Weights of a small model that predicts nearness at each pixel: 48-pixel images, widths [96, 192, 288].
Rows from block 10 of a small model that predicts nearness at each pixel, named by matrix and row number. Rows with one number belong to one channel. Each number is 128 + 32 x the weight over its row's rms, rounded and kept within 0 to 255. All counts start at 0. After the name is the row's rms in percent of the matrix's.
Before each channel's rows are labels from the 100 images, of 14976, where the channel reaches its highest value: "lies over" is the class under the peak. Only what is clearly more common there than usual is listed. The data: rendered rooms with furniture. In brackets: how many of the 100, against the usual share in percent.
# convs1: 3x3 conv (model.decb.0.0.convs.1.weight, 96x96x3x3, each kernel summed), inputs 0-95
# convs2: expand pointwise conv (model.decb.0.0.convs.2.weight, 192x96x1x1, transposed), outputs 0-191

lies over: trophy (28 vs 0.5)
convs1.78 093 [ 51 148 142 120 120 134 141 164  82 144 130 155 164  86 117 128 158 131 130  65 104 178 138  90 132 142 154 132 123  87 108  80 123 144 100 109  18 108  52 105 104 145 126  80 126 143 153 140 117  70 118 113 128 165 188 141 116  66 144  90 107 137 104 133 135  91 106 110 114  94 163 136 107 125 123 131 108 132 109 147  95 208 146 110  63 149 135 142 145 115 127 119  49 106  99 164]
convs2.78 063 [113 134 139 148 126 132 147 110 131 135 128  92 130 141  96 128 180 179 128 126 139 205 127 123 135 127 134 129 108 106 121 128 132 124  80 129 120 134 204 130 124  75 125 125 138  97 184 163 183 127 124  25 104 129 133 130 139 124 126  56 117 130 139 128  94 131 140 136 133 135  80  30 141 129 130  42 127 104 125 126  81 132 134  92  76  82 207 126 144 106 143 120 119 158 124 125 131 141 138 129 136  44 125  90 122 119 128 127 129 150 193 127 126 126 134 122 133 103 133 107 130 129 109 126 134  53 139 127 129 140 140 131 123 114 121  95 101 141 128 144 157 165  87 149 128 129 231 125 137 147 114 134 207 126 142 123 112 130   0 121 127  77  31 126 132 137  96  44 130 119  81 141 131 134 133 126 109 130  66 190 127 134 122 129 129 133 104 121 125 128 118 119]

lies over: floor (100 vs 38.8)
convs1.40 121 [ 88 121 156 118 126 132 175 107 144 137 132 176 126 139 139 106 155 151 151  27 144 157 105 103 164 102  95  88 157 116  84  81 135 124  25 127  71 124  50 148 147 128 131 105 108 153 119 126 130 111 123 124 102 112 147  91 136 114  80  85 170 227 143 164 108 162 136 130 121 165 114 133  90 139 126 149 135 105 188 118  94 128 148 157 126 141 124 109 122 130 142 153  45 132  81 134]
convs2.40 100 [133 129 134 122  90 178 143 157 143 119 169  83 120 129  96 248 118 120 155  93 127  33 113 123 168  54 128 172 189 135 132  77 126 136 180 111 140 245 125 132 100 127 121 174 127 115 127 129 127 171 127 116 164 103 128 129 109 112 151  86 128 142 134 169 136 135 110 123 150 172 128  95 128 137  35 129 130 115 118 142 109  83 128 107 201 123 175 129 141 126 165  59 122 133 171 119 121 122 161 128 128 130  80 148  88 148 191 137 125 116 144  15 141  96 152 114  92 128 128 126 124 126 131 128 129 108 137 102  66  99 122 150 140  36 145 108 128 136 133 128 127  75 117 128 129  93 136 128 120 125 123 133 178 129  59 113 129 122 124 115 131 127 125 123 128 136 103 110 128 118 128 131 255 129 117 128 128 131  83 137 128 112 119 146 160 146 127 127 122 127 127  99]

lies over: robot (70 vs 0.6)
convs1.27 100 [105 121 157 136 162  88  98 176 110 115 131  74 122 118 137 111  87 127 138  96 100  98 102 105 115 134 109 146 105 116  77  82 163  74   3 136 107 141  56 129 117 105 137  87  91 142 157 113 153 101 115 113 123 136 174  88 125  93  51 134 154 137 128  94  90 133 159 132 152 128 151 129  92 142 105  80 103  92 109  87 128 141 141 131  75 105 158 175 112  99 105 148  66 105  77 171]
convs2.27 104 [248 130 176 120 126 135  49 129 113 117 243 108 128 128 168 145 110  85 125 101  99 151  88  97 162 103 100 135 128 128  80  88 121 128 114 125  73 140 116 138 132 165 141 121 141  82 127 121 124 123 132 132 120  98 165 164  75 117 128 153 126 140 186 116 168 128 129 128 121  61 166 135  71 173 117 117 126  54  48 125  82  66 120 125 178 119 137 141 120 112 125 112 116 134 168 130 127 128 135 136  73 112 132 139 143 139 129 126 190 120 153  93 124  87 145 107 122 135 152 126 135 134 170 129 131 133 142 138 209 115 139 136 129  47 127 125 110 136 128 129 129  93 162  48 187 131 135 113 130 106 163 127 126 174 122 133 141 151 127 112 134  65 131  16 145  99 135 124  71 128 118 136 142 130  60 127 124 130 212 151 128 117 139 127 165 188 137 130 113 134 170  81]

lies over: sofa (84 vs 0.8)
convs1.75 107 [172  93 152 127 148 136 109 143 114 122  82 120 145 101 103 111 130 132 125   7  84 130 124  86 182  47 172 115 171 104 121 116 146 128  90 119 142 148 143 139 129 112 142 124 145 155 148 172 118  99  77 109 175 142 107 115  91 104 162 128  82  90  90  86 144  58 103 123 121 149 129 102 109 145 137  78 109 145  84 144  93 158  90  70  87  93 104  57 110 120 157 108  82  92 132 130]
convs2.75 096 [112 130 147 183 129  71 126 130 129 129 129 130 132 186 133 130 128 179 116 106 166  92 129 203 130 130 128 154 125  91 126 138 129  97 165 116   0 146 131 114 140 107  78 174 146 132 108 136 116 102 127 130 121 101 121 130 169  95 142  74 138 135 144 244 128 129 122  66 139 194   0 110 198 198  41  89 131 143  82 130 126 125 144 121 144 126 114 127  90 120 130  97 132 141 131 137 128 157 175 127 127 128  61  95 158 133 135 119  77  93 155 141 126 126 142 130 118 128 108 133  82 129 129 125 137  80  77 141 121 116 201 118 106 127 147  96 125 173 171 127  90 149 127  34 138 124 103 134 129 126 130 126 125 127  37 116 144 129 124 136 128 126 215 130 133 115 176 143  58 128 128 131 127 118 137 126 123  96 122 127 151 106 141 127 131  89 129 146 128 139 109 121]

lies over: trophy (25 vs 0.5)
convs1.0 090 [127 141  57 137  69 123 125 168 175  66 113 149 110 104 120 165 129 134 115  91 129 131 137 151  87 165 107 117  70  86 154 159  93 127 153  71  84  98 109 121 112 127 162  92 142 145 166 114 102 115 110 104 191  30 154 102 123 114 142 158  98 179  75  56  99 111 124 115 167 165 127 141 131 154 125 146  88 162 122 178  44 173 120  98 123 139 139 112 125 140 123 110 139 163 107 136]
convs2.0 113 [141 132  78 115 130 153  57 144 175  95 130 123 129 101  29 127 134 185 171 125 129 232 100 127 123  34 107 135 132 133 152 130 127 124 139 111 120 162 125 129 131 143 121  97 107 114 108 131 121 132  82 124  91   0 116 126  79  44 129 122 134 129 145 132 137 119 115 162 116 147 120 124 131 148 123 108 127 124 127 129  89 100 129 129 171 109  78 124 143 135  98 188 112 122 106  72 159  79 100 142 128 201 209 102 128 128 128 138 124 128 123  66 138 161 141 157 204 106 113 123  93 131 122 131 181 127 110  55 146 128 126 135 134 154 135 143 127 106  89 133 135 122 156 135 129 155 120 111 128 127 138 129  96 149 110 123 143 127 127 121 130 146 125   6 184 122 124  76 106 125 150  50 116  51 150  99  79 185 136  78 127 119 104 132 114 128 129 134 127 116 135 134]

lies over: floor (100 vs 38.8)
convs1.73 078 [185  45 162 166 147 142 113 159 135 120 142 117 146 190 178 205 135 123 136 133 178  96 152 125 138 138 181 114 125 133 162 141 150 109  57 128 201 147 105 135 119 103 135 140 140 127 158  79 105 118 153 123 146 176 197 137 110  85 128 155 115 156 118 152  51 125 145 129 165  92 159 128 170  59 122 188 140 115 129 143 149 104 139 120 129 127 119 133 174 125 128 156  79 146 127 197]
convs2.73 083 [128 128 139 126 218 169 127 139 131 153 128 129 179  99  63 158 128  99 103 129 127 137  27 151 124 130 127  69 133 148  74 126 128 126 133 128  86 110 129 131 162 129 132 124  56 178 137  92 131 155 111 153 126 122  71 192  98 127 166 136  64 122 126 127 129 126 151 125 166 128 117 126 132 132  87 127 118  67 128 130 129 120 121 122 120 165 128 140 118 149 127 125 131 134 129 234  78 138 123 146  12 125 126 127 152 133 139 128  26 104 127 156 109 124 127 121 124 164 155 126 145 141 166 130 128 126 114  99 130 127 130  75 130 155 124 119 130  86 130 129 131 127 143  21 186  91 121 106 128 127  57 127 137 129 129 131 185 111 126 103 189 131 126 139 119  10 107 173  76 134 151 193 131 132 102 128 192 108 120 131 130 106 120 130 157 131 119 134 186  66 119  92]

lies over: flower (55 vs 0.3); robot (28 vs 0.6)
convs1.65 113 [101 164 177 163 106 126 119 160 105 132 144 105 167  66 154 122 164 126 154 138 161 121 149  83  90 144  72 120 108  59 156  84 151  41 157 103 164 120 140 144 128 121 129 166  76 143 126  87 119  65 122  66  90 118 128  75  69  91 130 105 119 117 130 116 127 118 115 128 125 116 137  94 136 179 141 110 131  56 128 142 179 171  95 138 124 153 157 175 111 109 136 135  40 114 127 166]
convs2.65 116 [131 175 150 131 141 125 126 133  66 132  77 127 218  79 156 130  88 128 107 157 138 144  99 120 131 149 156  83 121 185 134 126 134 147 128 167 157  89 154 129 131 111 138 111 127  68  89 140 117 137 118 130 125 119 123  99  90 119 205 131 179 123 128  89  42 131 128 122 110 124 167 151 120 116 134  37 133  47 123  70 151 118 131  40 136 131 122 130  45 126 115 131 183 135 136 145 151 129 128 104 125 109 131 183  96 136 128 130 117  67 138 103 127   0  84 123 108 134 128 136  87  79 163 131 102 125 112 128 150 132 127 127 136 157 128 128 128  90 134 128 131 139 114 130 129 152 188 122 134 159 138 126 149  68 127 127 121 144 119  58 169 132  93 128 116 124 117 170 138  96 128 186  65  69 155 137 127 128 163  82 119 103 190 119 125 190  60 150 177  93 113 120]

lies over: ceiling (100 vs 15.2)
convs1.49 094 [140 115  98 172 132 125 141  75 185 118 158 107  44 132 102 163 155 148 114 205 130  95 170 140  73 111 100 111 138 127 156 100 172 155  69 141  92 120 122  90 127 148 134 122 137 160 144 147 153  70  88 122 115  89  74 110 143 129 138  86 116 137  75  96 148  52 110 120 147 119 113 135 107 123 133 121 167  71 116  69 107  91 129 116 125 139 107  57 132 180 135  81 169 168  82 125]
convs2.49 087 [136 135 147 129 159 130 121 135 151 153 145 128 128 127 124 127 135 127 151 128 161 136 128 129 128 127 128 129 140  26 128 127 128 191 139 114 143 124 147 128 131 123 155 128 110 134 129 123 117 129 137 128  58 143 127 130 127 142 143 168 117 118 163 168 128 144  53 132 124 124  82 137   0 118 126 128 127 126 128 137 167 112 128 114  10 109 124 129 128 127 161 133 137  67 125  80 135 128 127 197 158 124 138 128 110 148 130 128 151 125 170 128 143 120 168 119 129 127 128 134 137 129 118 139 128  38 109 137 137 126 167  24  93 126 150 130 132 129 132 144 126 127 116 128 130  73 167 128 112 150 129 128  82  41 127 124 106 128 132 130 128 208  99 127 132 128 102 123 140 130 142 203 124 129 136 128 127 132 120 127 129 128 145 209 150 118 162  53  95   0 132 128]

lies over: barrel (29 vs 0.9)
convs1.13 095 [ 78 162 128 110  50 183  82 154 148 135 141 140 171 118 101 146 146 165 109  83 121 112 147 162 104 136  87 134  87 117 210  81 127  71 121 157 164 129  74 134 155  94 135 157 134 129 114 146 115 120  99  92  58  76 134 101 121 166 112  80  85 124 123 106 130  60 171 116 159 145 118 142 114 192 128 110 178 129 100 131  92 214 109 106 131 131 123 107 118 135 158 129  85  94 140 110]
convs2.13 095 [105 133 132  77 136 135  36 121 201 129 131 128 216 132 127  72 198 173 136 139 135 131 112 155 130 129 145 123 125 127 120  95 132 181 129 123 114 122 132 149 131 138 127 143  34 137  99 136 118 128 128  59 106  73 103 125 106  94 128 162 149  87  96  83  67 127 107 149 118 131 134 131 133  79  71 117 125 151 132 135  82 127 128 155 139 138 104 152 130 150 158 126 148  43 111 217 170 130  98 127 112 131 127 128 142 126 127 124 118 131 165 130 142 129 151 127 141 121  66 133 150  43  97 137 129 118 120 125  73  73  71 136 117 184 131 159 144 125 126 127 166 131 113 183 129 179 135 132 126 255 135 129 130 128 111 129 126 188 132 124 162 130 122 128 164 159 114 135 154 172 167 133 128 115 142 124  97 128 232 103 127 135 130 119 131 128 165 168 146 198 136 115]

lies over: wall (68 vs 37.9)
convs1.4 105 [105 160  74 137 126 133 135 122 131 107 137 158 129 124 133 222 132 154 162  94 141 163 166  79 111 104 141 118   0 132  78  87 133  91  68  92 158 101 118 137 114 143 134 151 114 173 137 161 126  79 105  97 111 150 211  55 114 151 120 123 120 173 115 155 164 135 118 133 146 151 165 107 121 150 160 153 108 127 147 119  96 127 107 127 130 123 123 191 149 121 128 128 173 153 149 175]
convs2.4 108 [119 151 127  59 170 187 171  76 129 163 184  97 112 120 126 129 106 141 136 131 133  96  47 117 141 177 129 109 107  98 138  79 136 178 120 129 199 104 125 126 152 130 141 132 141 141 124 132 133 179 110 246 124 144 155 121 126  62 119 118 107 159 124 137 191 128 127 123 124 145 125 143 134 145 122 127 122 210 113 221 124 136 129 129 135 172 121 111 116 133 123 108 146 144 114  95 113 129  22 142 125 157 126 124 125 134 103 130 112 128  92  76 129 129 162 157 127 127 158 136 112  97  94 126 134 121 115 127 128  27  92 129 131 228 186 122 131 172  69 129 131 127 103 128 131  96  65 175  48 140 129 129 127 107 112 126 145  60 101 140 176 156 123 213 128  69 116 124 131 143 168 136 130 119 174 129 127 153 123  97 128 134 120 106 154 132 127 159 183 130 165 162]

lies over: barrel (98 vs 0.9)
convs1.17 099 [ 45 157  43  87  54 115 150  57 125  83 146 172 145 184 138 134 115 143 134  19 152 140 168 115 140 107 125 133  93 107  88 123 125 120 101  77  94 120  31 135 121 145 154 115 122 146 105 143  88 120  90 107 144 165 127 103 115 121 146  71 111 174 130 118 121 132 110 115 112 125 121  79 118 137 125 120 133  93 105 120 113 118  96 126 130 129  67 128 106 111 124  81  92 111 107 142]
convs2.17 096 [136 146 112  31  38 125 130 117 132 105 154 129 129 125   0 129 122 149 119  77 148  98 110 119 166  95 124 156 200 121 147  62 129 116 206 128 168 198 122 208 144 137 136 122 129 129  74 163 135 119 124  54 117 145 117 126 129  71  86  49 104 140 182 122 134 126  94 128 137 139 115  86 134 143 128 132 129 142 159 171 208 128 123 133 148 160 129  97 126 127 136 133 128 134 171  87 136 162 120 127 129 157 133 130 109 139 106 134 201 125 206  55 122  98 189 100 132 102 130 128  77 122  86 111 128  97 121 131 138 164 113 174 128 139 139 131 146 164 116 127 167 124 138 142 100 130 127 140 146 105 178 129 129 118 111 126 127 126  55 167 128 121  96 161 127 108  99 116 117 125 118 124 146 157 161 116 129 132 125 164 124 101  63 118 131  37 129 131 120 129 153 124]

lies over: wall (81 vs 37.9)
convs1.28 087 [164 134 139 111 195 149 127 139 108 119 185 174 122 145 137 113 152 148 146 130 129 111 163 154 165  72 102 171  84 105 117  73 149 145  36 105  24 118  74 116 147  80 127 160 132 148 114 152 143 125  88 169 111 106 148 130 111 121  76 116  95 156 123 112 154 123  92 114 118 125  58 156 107 171  93 183 150 140 158 114 108  86 139 163 141 171  96  95 146 131 149 180  90 109 129 161]
convs2.28 088 [105 139 128 134 119 227 164 175 153 112 127 103  73 128 105 117  93 163 135 152 129 130 127 119 131 125 140 128 144 164 131 128 233 120 145 115 147   0 115 146  92 128 152  83 134 113 135 139 126 128  60 134 142 128 144 132 128 119 129  98 117 123 127 118 128 147 129 134 154 105 145  92 133 134 100 204 141 196 124 122 120  85 127 217 188 110  72 144 124 180 153 136 107 132 128 111 129 101 121 126 139 119 120 128 102 128 127 128 114 141 127  46 129 158 136 151 118 119 128 133 139 118   9 113 176 112 246  77  90 101 127 129 130 121 121 145 133 144 108 132 131 122  99 153 125 123  86 129 114 177 117 143 148 118  95 140 126 110  97 128 126 139 125 125 160 128  32 177 140 128 142 137 109 126 105 143 125 140 124  88 126 202 136 239 138 137 103 103 127 172  79 139]

lies over: wall (77 vs 37.9)
convs1.29 088 [ 98 165 115  96 158 139 140 228 125 101 134 110 133 119 125 140 147 109  90 144  99 184 110 141  75 120 124 171 116 112 120  90  73 147  56  99 123 125 116 146 112 115 146 124 102 167 113 202 125 163  94 105  90 122 139 108  58 107  94 143 120 212 121 151  62 116 118 142 166 149 126 132  49 117  97 102  75 137 109  80  68 159 143 108 114 137 117  90 133  96 107 125 109 115 101 158]
convs2.29 108 [134 139 130 160 101 129 130 111 130 129 196 116 133 111  17 122 109  76 130 119 144 213 128 125 148 130 150 129 123  88 112 128 129 128 116 138  90 126 123 176 130 127 132 123 214  84 128 137 131 126 203 144 119 122 192 127 129 129 146 117 118 127 107 118 229 132 183 100 129 128 127 138  92 129  56 128 105 210  57 132 105  90 142 175 131 147 135 120  95 167 128  93  90 129 133 103  57 118 126 146 105 165  96 136  65 118 112 124 126 145  92  95 137 136 178 147 128 125 156 146 128 124 130 125 130 135 169 199  97  65 130  83 122  85  79 139 145 132 115 128 119 113 128 128 121 125 139 132 113 135  54  72 157 116 139 121 129 135 128  67 115 154 160 128 200 103  73 124 119 145  99 125 123 151  55 124 124 122  77 128 128 161 137 172 174 226 129 144 129  93 205 130]

lies over: floor (90 vs 38.8)
convs1.67 078 [ 56 127  59 140 153 152 124 165 142 104 130 125 155 156 184 201  83  92  90 164 172 110 123  84 104 137 163 118 105 141 141 108  90 164  94 110 177 123 130 139  88 130 122  91 136 113 159 110 109  84 160 154  95 137 171  56 109 152 146 199 133 183 148 149 110 177 148 119 154  64 205 124 168  70 139 153 111 117 111  95 148  90 120 131 137 136 128 124 138  78 130 130 114 117  96 117]
convs2.67 082 [214 124 129 121 163 168 161 135 119 117 132 116 140 118  58 172 104  82  74 131 118 156  77 131 129 118 132  99 123  77 130  61  67 171 128 125  64 154 143 120 126  62 127 191 121 101 140 133 146 180 128 131 127 111  92 182  96 138  88 126 127 126 151 130 128 133 185 126 130 129  56 119 126 130 146 125 128  79 124  94 121 123 128 134 125 129 154 127  80 126 139 100 133 239 175 149 129 149 131 132 136 129 128 178 127 129 131 128 125  98 128 163 158 139 170 157 118 129 231 128 133 113 124 138 120 145 142 130 129  95 119 101 127  99 135 193 106 121 237 130 118  36 165 133 150 204 176 129 105  70 128 149 126 113 116 116 127 124 127 104 176 182 164 131 106 148 220 160  66  68 110 131 124 130 132 151 128 145  78 148 137 128 122 131 148 169 130 104 156  92 134  89]

lies over: sofa (93 vs 0.8)
convs1.5 126 [136 152 253 127  83 166 133 101 145  92 136 160 170 120 124 109 137 135 131 104  71 128 121  94 145 123 143  84 130 106  85 141 137 151  91 101 168 120  90 123 119  99 114  78 119 108 121 154  72 107  98 114 120 100 102  94 104 140  75  36  86 149 100 119 131 113  74  98 171  94 106 114 114 188 104 126 155 104 125 100 103 113 150 130 105 139 140 182 125 132 174 125  37 122 121 141]
convs2.5 119 [139 124 121 129  56 130 128 102  88 126 133 127 146 162 165 117  91 218  47  99 132 113  92 130 142 181 128 126 124 122  59 122 137 142 121 135  96 193 151 156   0 135 184  46 103 126 129 128 127 127 131 107 128 130 126 106 128 130  74  93 140 128 128 127 131 124 128 132  40 155  76 113 124 141 135 129 128 157 127 129 142 146 134 103 106 127 101 131 133 163 183 129 140 117 137 206 112  60 131 125  93 138 109 131 124 107 122 144 141  92 162 179 140 124 201  88 118  85 165 130 128 113 146 140 187 129 131 126 116 128  83 131 141 101 128 162 103 137 129 128 125  99  91 138 121  80 123 121 194 181 128 134 173 127 106 128  75 142  40 130 131 143 146 138 120 110 172 145 130 129 180 132 101 130 156 155 129 149 120 128  81 131 110 127 150 111 122  81 156 146  49 128]

lies over: ceiling (84 vs 15.2)
convs1.11 094 [122 144  88  97  98 106  87 125  84 127 150 106   8 124 119 127 113 154  56 195 153 131  92 148 102  82 123 167 120 109  77  83  97 140 153 168 115 114 133  96  93  83 126 148 142  99 161 122 155 127 109 138 124 124 176 114 118  67 163 126 111 129 120 126 124  95 115 116 181 120 107 134 144 117 160 151 124  12 100 120  49 111 131 108 139 116 105  99 123 136 123 158 129 158 130 165]
convs2.11 099 [121 131 109 128 128 128 128 127 142 122 127 128  87 132 131 161 127 141 128 127 127 100 128 128 132 153 128  97 129 117  99 128 127 128  72 127 128 134 136 150 130 110 132 128 166 136  97 127 120 125 205 128 128 138 127 127 130 128 126 128 125 130 124 245 116 128 124 126 129 126 114 138 133 119 128 181 118 147 130 139 181 128 105 176 107 128 128  55  59 130 133 128 109 128 142  55 120 100 128  69  58 132 130 128  81 125 144 160 128 129  41 130 124 126 134  20 122 120 128 130 129  62 133 123 129 127 129 128 151 128 145 130 127 128 128 119 133 148 126 128 132 198 126 168 128 186 123 129 128 161 128 128 128 119 210 121 102 128 227 130 128 131 149 131 128 124  55  75 143 255 128 119 127 144 126 130 223 128 128 128 223  55 129 127 128 130 175  72 132 128 123 102]

lies over: floor (100 vs 38.8)
convs1.88 080 [ 51  78  66 100 162 113 102  30  36 127  93  88 128  72 119  85 139 128  87  82 125 134 124  85 144 115 103 106 144 121 134 220 166 146 146  97  64 110 112 111 134 111 107 157 114 116  92 113 122 161 196 122 116  96 127 108  99  88 145 165 101 144 122 162 133 112 145 143 146 121 132 129 129  93 131 114  90 112 100 142 134 124  82 116  88 123  91 104  97 120  83 136 149 102 148 151]
convs2.88 090 [ 79 128 135 111 128 129  97 130 106 128 127  58 125 128  66 128 138 127 129 129 127 126 128  73 128 180  61 125 128 123 130 117 149 127 129 125 138 126 153 111 137 115 127   0 141 128 127 127 128 124 128 127  85 125  94 129 124 133 129 128  43 139  90  12 123 118 128 127 128 127 130  68 128  57  65 128 100 130 129 127 115 142  38 127 126 128 129 169 116 109 130  75 129 128 128 128 129 142 129 134 131 181 140 124 131 131 148 131 128 203 126  67 120 128 157 130   0 130 128 118 128 129 128 127 142 121 208 129  37  88 101 129 130 144 144 103 128 130 130 184 167 129 121 129 130 127 128 128  76 169 126 241 116 132  92 120 131  47 220 129 161 132 123 131 106 146  83 120 123 126 126 150 127 126 127 203 152 129 128 133 147 129 129 123 124 126 132 147 170 131 132 105]

lies over: sofa (100 vs 0.8)
convs1.61 114 [168 165 169  52 161 159 137 161 149 187 169 150 126 120 107 171 137  70 109  33 142 130  63 114 117  88 160 164 138 121 137 104 104 144 173 128  97 135 198 100 137 133 127  91 144 102 112 174  52 117 147 153 104 104 143 145 132 137 129 144  54 121  72 119 130 121  83  98  96 118 111 126 155 119 148 124 116 129 116 142 118 148 121 100 165 126  94  86 183 174 107  66 116 106 131 121]
convs2.61 103 [127  93 128 146 129 105 115 126 108 137 136 128 129 128 122  25 135 216  99 133 126 122 160 132 127 131 158 114  55 121 127 131 129 132 126 130  24 129 134 128 142 124 127 128 128 106 140 129 164 129 149 120 126 215 127 131 129 137 124 103 158  76 164  97 138 124 139 136 127 233 118 122 130 155 175 189 120 121 149 126 132 144 158 128 121 137 127 126 129  87 126 224 139 123 129 127 119 123 122 134 125 114 122 159 157  17 125 128 127 115 129 215 190 158 123 132 136 109 137 126 125  59   0 128 126 190 121 135 125 152 112  87 113 124 138  98 121 126 151 127 139 111 159 145 124 132 149 110 232 125  95 128  97 134 146  77 128 127 130 142  74 127 184  21 138 128 174 178 143 128 160 132  90 141 122  93  74  95 130 124 127 120 128 114 124 122 129 136 113 116 123 123]

lies over: window (93 vs 1.1)
convs1.90 125 [ 95 108 177 124 112 141 158 123 148 131 131 127 148 152 127 170 122 105 183  26 140 138 141 126 156  80 120 138 165 131 114  96 152 123  93 143 111 116 189 116 100 150 140 166 125 159 169  80  67  97 103 134 122 127 199 129 129  63 108 152 135 104 117 114  36 107 107 130  89 104 153 131 109  74 139 112 105 112 153 121 165 113 138 115  44 127 121 128 147 114 143 107 116  43 122 191]
convs2.90 113 [118 126 160  99 127  20 149 131 128 181 138 128 144 153 116 169  52  90  69 151 144 155 129 131 107 122  98 173 128 131  97 151 127 134 121 129  97 131 136 143 121 125 130 128 115 129 122 131 118 130 137 127 127 117  92 130 133 130  73  94 136 174 113 116 164  94 130 124  84 127 115 127 131 144  83   8 121 127  35 109 123 126 124  66 167 197 119 135 150 121 109 130 128 138 133 130 122 133 167 199  84 114 109  62 117 122 116 128  71  74  89 128  99 185 133 188 142 184 138 133 148 112  78 118 128 193  95 100 116 129 128 124 127 138  92 120 144 136 128 126 131 130 133 108 159 109 142 135 129 129 198 126 171 127 135 171 122 127 127  73 215 184 128 157 126   6 140 129  57 111 123 142 134 123 127 173 127 167 140 152  69 129  49 127 126 152  83 119 126 118 135  96]

lies over: floor (64 vs 38.8)
convs1.93 100 [106 205  92  94 188 129 140 157  75 164 109 143 162  65  89 115 134 119 145  75 117 163 110 130 142  65  87 159 138  95 114  87 134 126 114  88  49  93 159 124 105 138 143 118 127 139 115 107 100  97 103 144  75 176 147 132 111  89  99 170  94  86 106 111 120  72  89 111 118  65 109 109 106 109 130 156 114 109  80 130 137 123 152 101  72 128  94 105 206 134 117 127  73 148 109 135]
convs2.93 103 [141 133 129 148 128 130 130 131  76 103 156 128 127 110   0  47 111 120  83 130 145 130 115 130 136  88 118 120 101 123 104 128 128 138  96 126 115 104 124 147 143 117 129 121  55 132 132 127 153 124 142 112 125 174 126 129 128 184 130 127 153  48 130  33 128 130 129 140 131 129 139 136 134 142 135 181  82 122 174  43 127 133 123 194 148 135 124 135 161 118 132 129 158 134 140 129 128 228 131 117  50 101 135 146 117 128 132 123 165 130 129 201 151 180 137 148 129 127 129 126 108 127  79 119 128 187 122 115 129 139 107 102 114 123 127  46 130 102 121 129 155  84 167 128 118 127 183  89 137 127 129  92 142 136 215 146 115 126 128 121 209 130 151 137 117  79  57 166 132 135 125 131 168 149 106 131 139  97 131 129 132 121 156 152 191 119 148 148  57 127 232 109]

lies over: trophy (38 vs 0.5)
convs1.85 100 [123 127 147 125 144 139 106 191 105 122  81 121 148 128 100 125 131  86 123  99 135 127 118  74  68 176 155 126  98 104 138 131 147 114  75 142 136 108  93 111  85 144 135  90 200 115 125 107 108 115 170  90 170 166 182 158  89 104 154 157  49 155  61 135 126  94 114 111  90  97 149 112 158 107  95 132 140 147  63 173  80 187 129  78 114 110 169 116 116  86 150 145  49 114 107 138]
convs2.85 108 [127 148 186 172 162 128  85 123 101 126 132  90 145 135  70 127 127 186 111 132 147 241 120 123 128 118 130 114 126  78 150 128 121  76 131 195 102 126 172  87 154 116 108 109 132 116 243 189 130 127 121 128  80 122 168 128 103 197 126  75 126 120 131 111 142 130 235 128 130 139 132  75 127 162 103  62 131 113 101 124 124  69 110  52  75 123 131 132  98  80 132 131 132  76 120  50 147 127 126 182 145 133 127 127 128  92 134 108 124 113 171 133 128  76 114 130 131 152 136 139 120 185 131 150 123 129 140 180  92 156 127 104 122 135  90  35 129 122 121 155 148 187 159 193 131 134 135 118  94 126 108 135 134 122  43 146 129 102 101 142 131 110 122 129 132 131 130 121 131  92 121 125 116  91 141 144 123  90  85 116 144 120 225 112 128 129  82 127 131 124 140 169]

lies over: robot (59 vs 0.6)
convs1.10 112 [102 150 144 154 126 121 148 133 150 135  62  68 120 100 139 123 108 171 172 152  90  98 163  82   5 146 153 142 120  96  35 104 182  97 109 100 147 134 153 146 114  94 116 136 124 114  49 217 111  90 123  86 137 159 107 149 126 137 121 128 143 139 104 122 137 135 115 115 156 134 106  88 119 136 165  84 133 110 118  82 117 108  90 118  74  87 150 146  99  94  97 114 115 144 123 121]
convs2.10 109 [126 141 127 153  98 127 170 158  70 139 147 126 125 124 224 132 131   0 134 131 124 105 100 144 128 149 147 125 117 107 126 134 177 122  74 120  84   9  85 150 120  90 131 129 130 128 102  87 107 138 116 137 133 129 133 119 131 133 163 195  41 171 127 143 114 127 124 106 129  91 168 179  93  60 154 145 145  88 114 176 122 131 121 131 128 139 123 117 117 170  64 124 128 101 128 117  96 104 124 125 120  99 129 124  94 178 143 134 118 144 128 102  38 134  98  58  79 128 101 127 123 129  86 128 128 125  69  91 192 134 133 161 132 144  96 148 137 129 121 129 126 149  96 126 129  84 124 133 122 106 160 126 154 115 177 131 129 134 104 125 130 229 129 139 129 127 121 178 129 135 127 123 136 109 150 133 125 132 139 129 129  62 145 188 129 166  56 118 236 155 155 135]

lies over: barrel (41 vs 0.9)
convs1.32 098 [167  70  92 146 120 181 152  87 151  89 177 149 157 173 144  80 112  84 144 118 141 102 158 122 109 127 112 104 133 118 104 115 174 138 135 159 139 111 135 112 108 142 141 172 144 112  53 112 100  55 127 139 106  42  58 139 107 118 133 163  86 109  94 102 137  85 135 111 118  92  90 125 127  82 131 122 123  55 112  79 108  38 126 133 144 136 119 151 158 141 112 168 131  67 136 110]
convs2.32 112 [  0 125 160 129 120 160 170 131  48 171 127  51  59 130 126  70 124  62 169 205  90 129  84 146  95 129 108 125 136 140 129 148 175 118 144 133 137 106 129 147 122 131 133 111 127 160 125  28 115 125 127 130  92 133  75 150 128 150 128 107 121 163 109 143 129  79 131 127 138 141 116 126 127  95 129 142 129 131 125 129 101 143 125 127 100 128  77 181 100 133 116 111 116 123  93 128 128 121 130 138 146  46 119 107 131 171 109 135 102 128  94 154 125 134 128 129  99  86 132 127 105 116 133 125 127 121 124 125 124 128 222 153 152 128 131 128 130 154 131 124 135 166  59 136 144 117 112 128  81 113 160 224 133 114 137 129 109 129  49 131 150 255 130 134  72 128 105 132  95 126 130 144 135 207 182 232 128 156 124 126 126 118 128 178 125 126 127 118 128 143 128 108]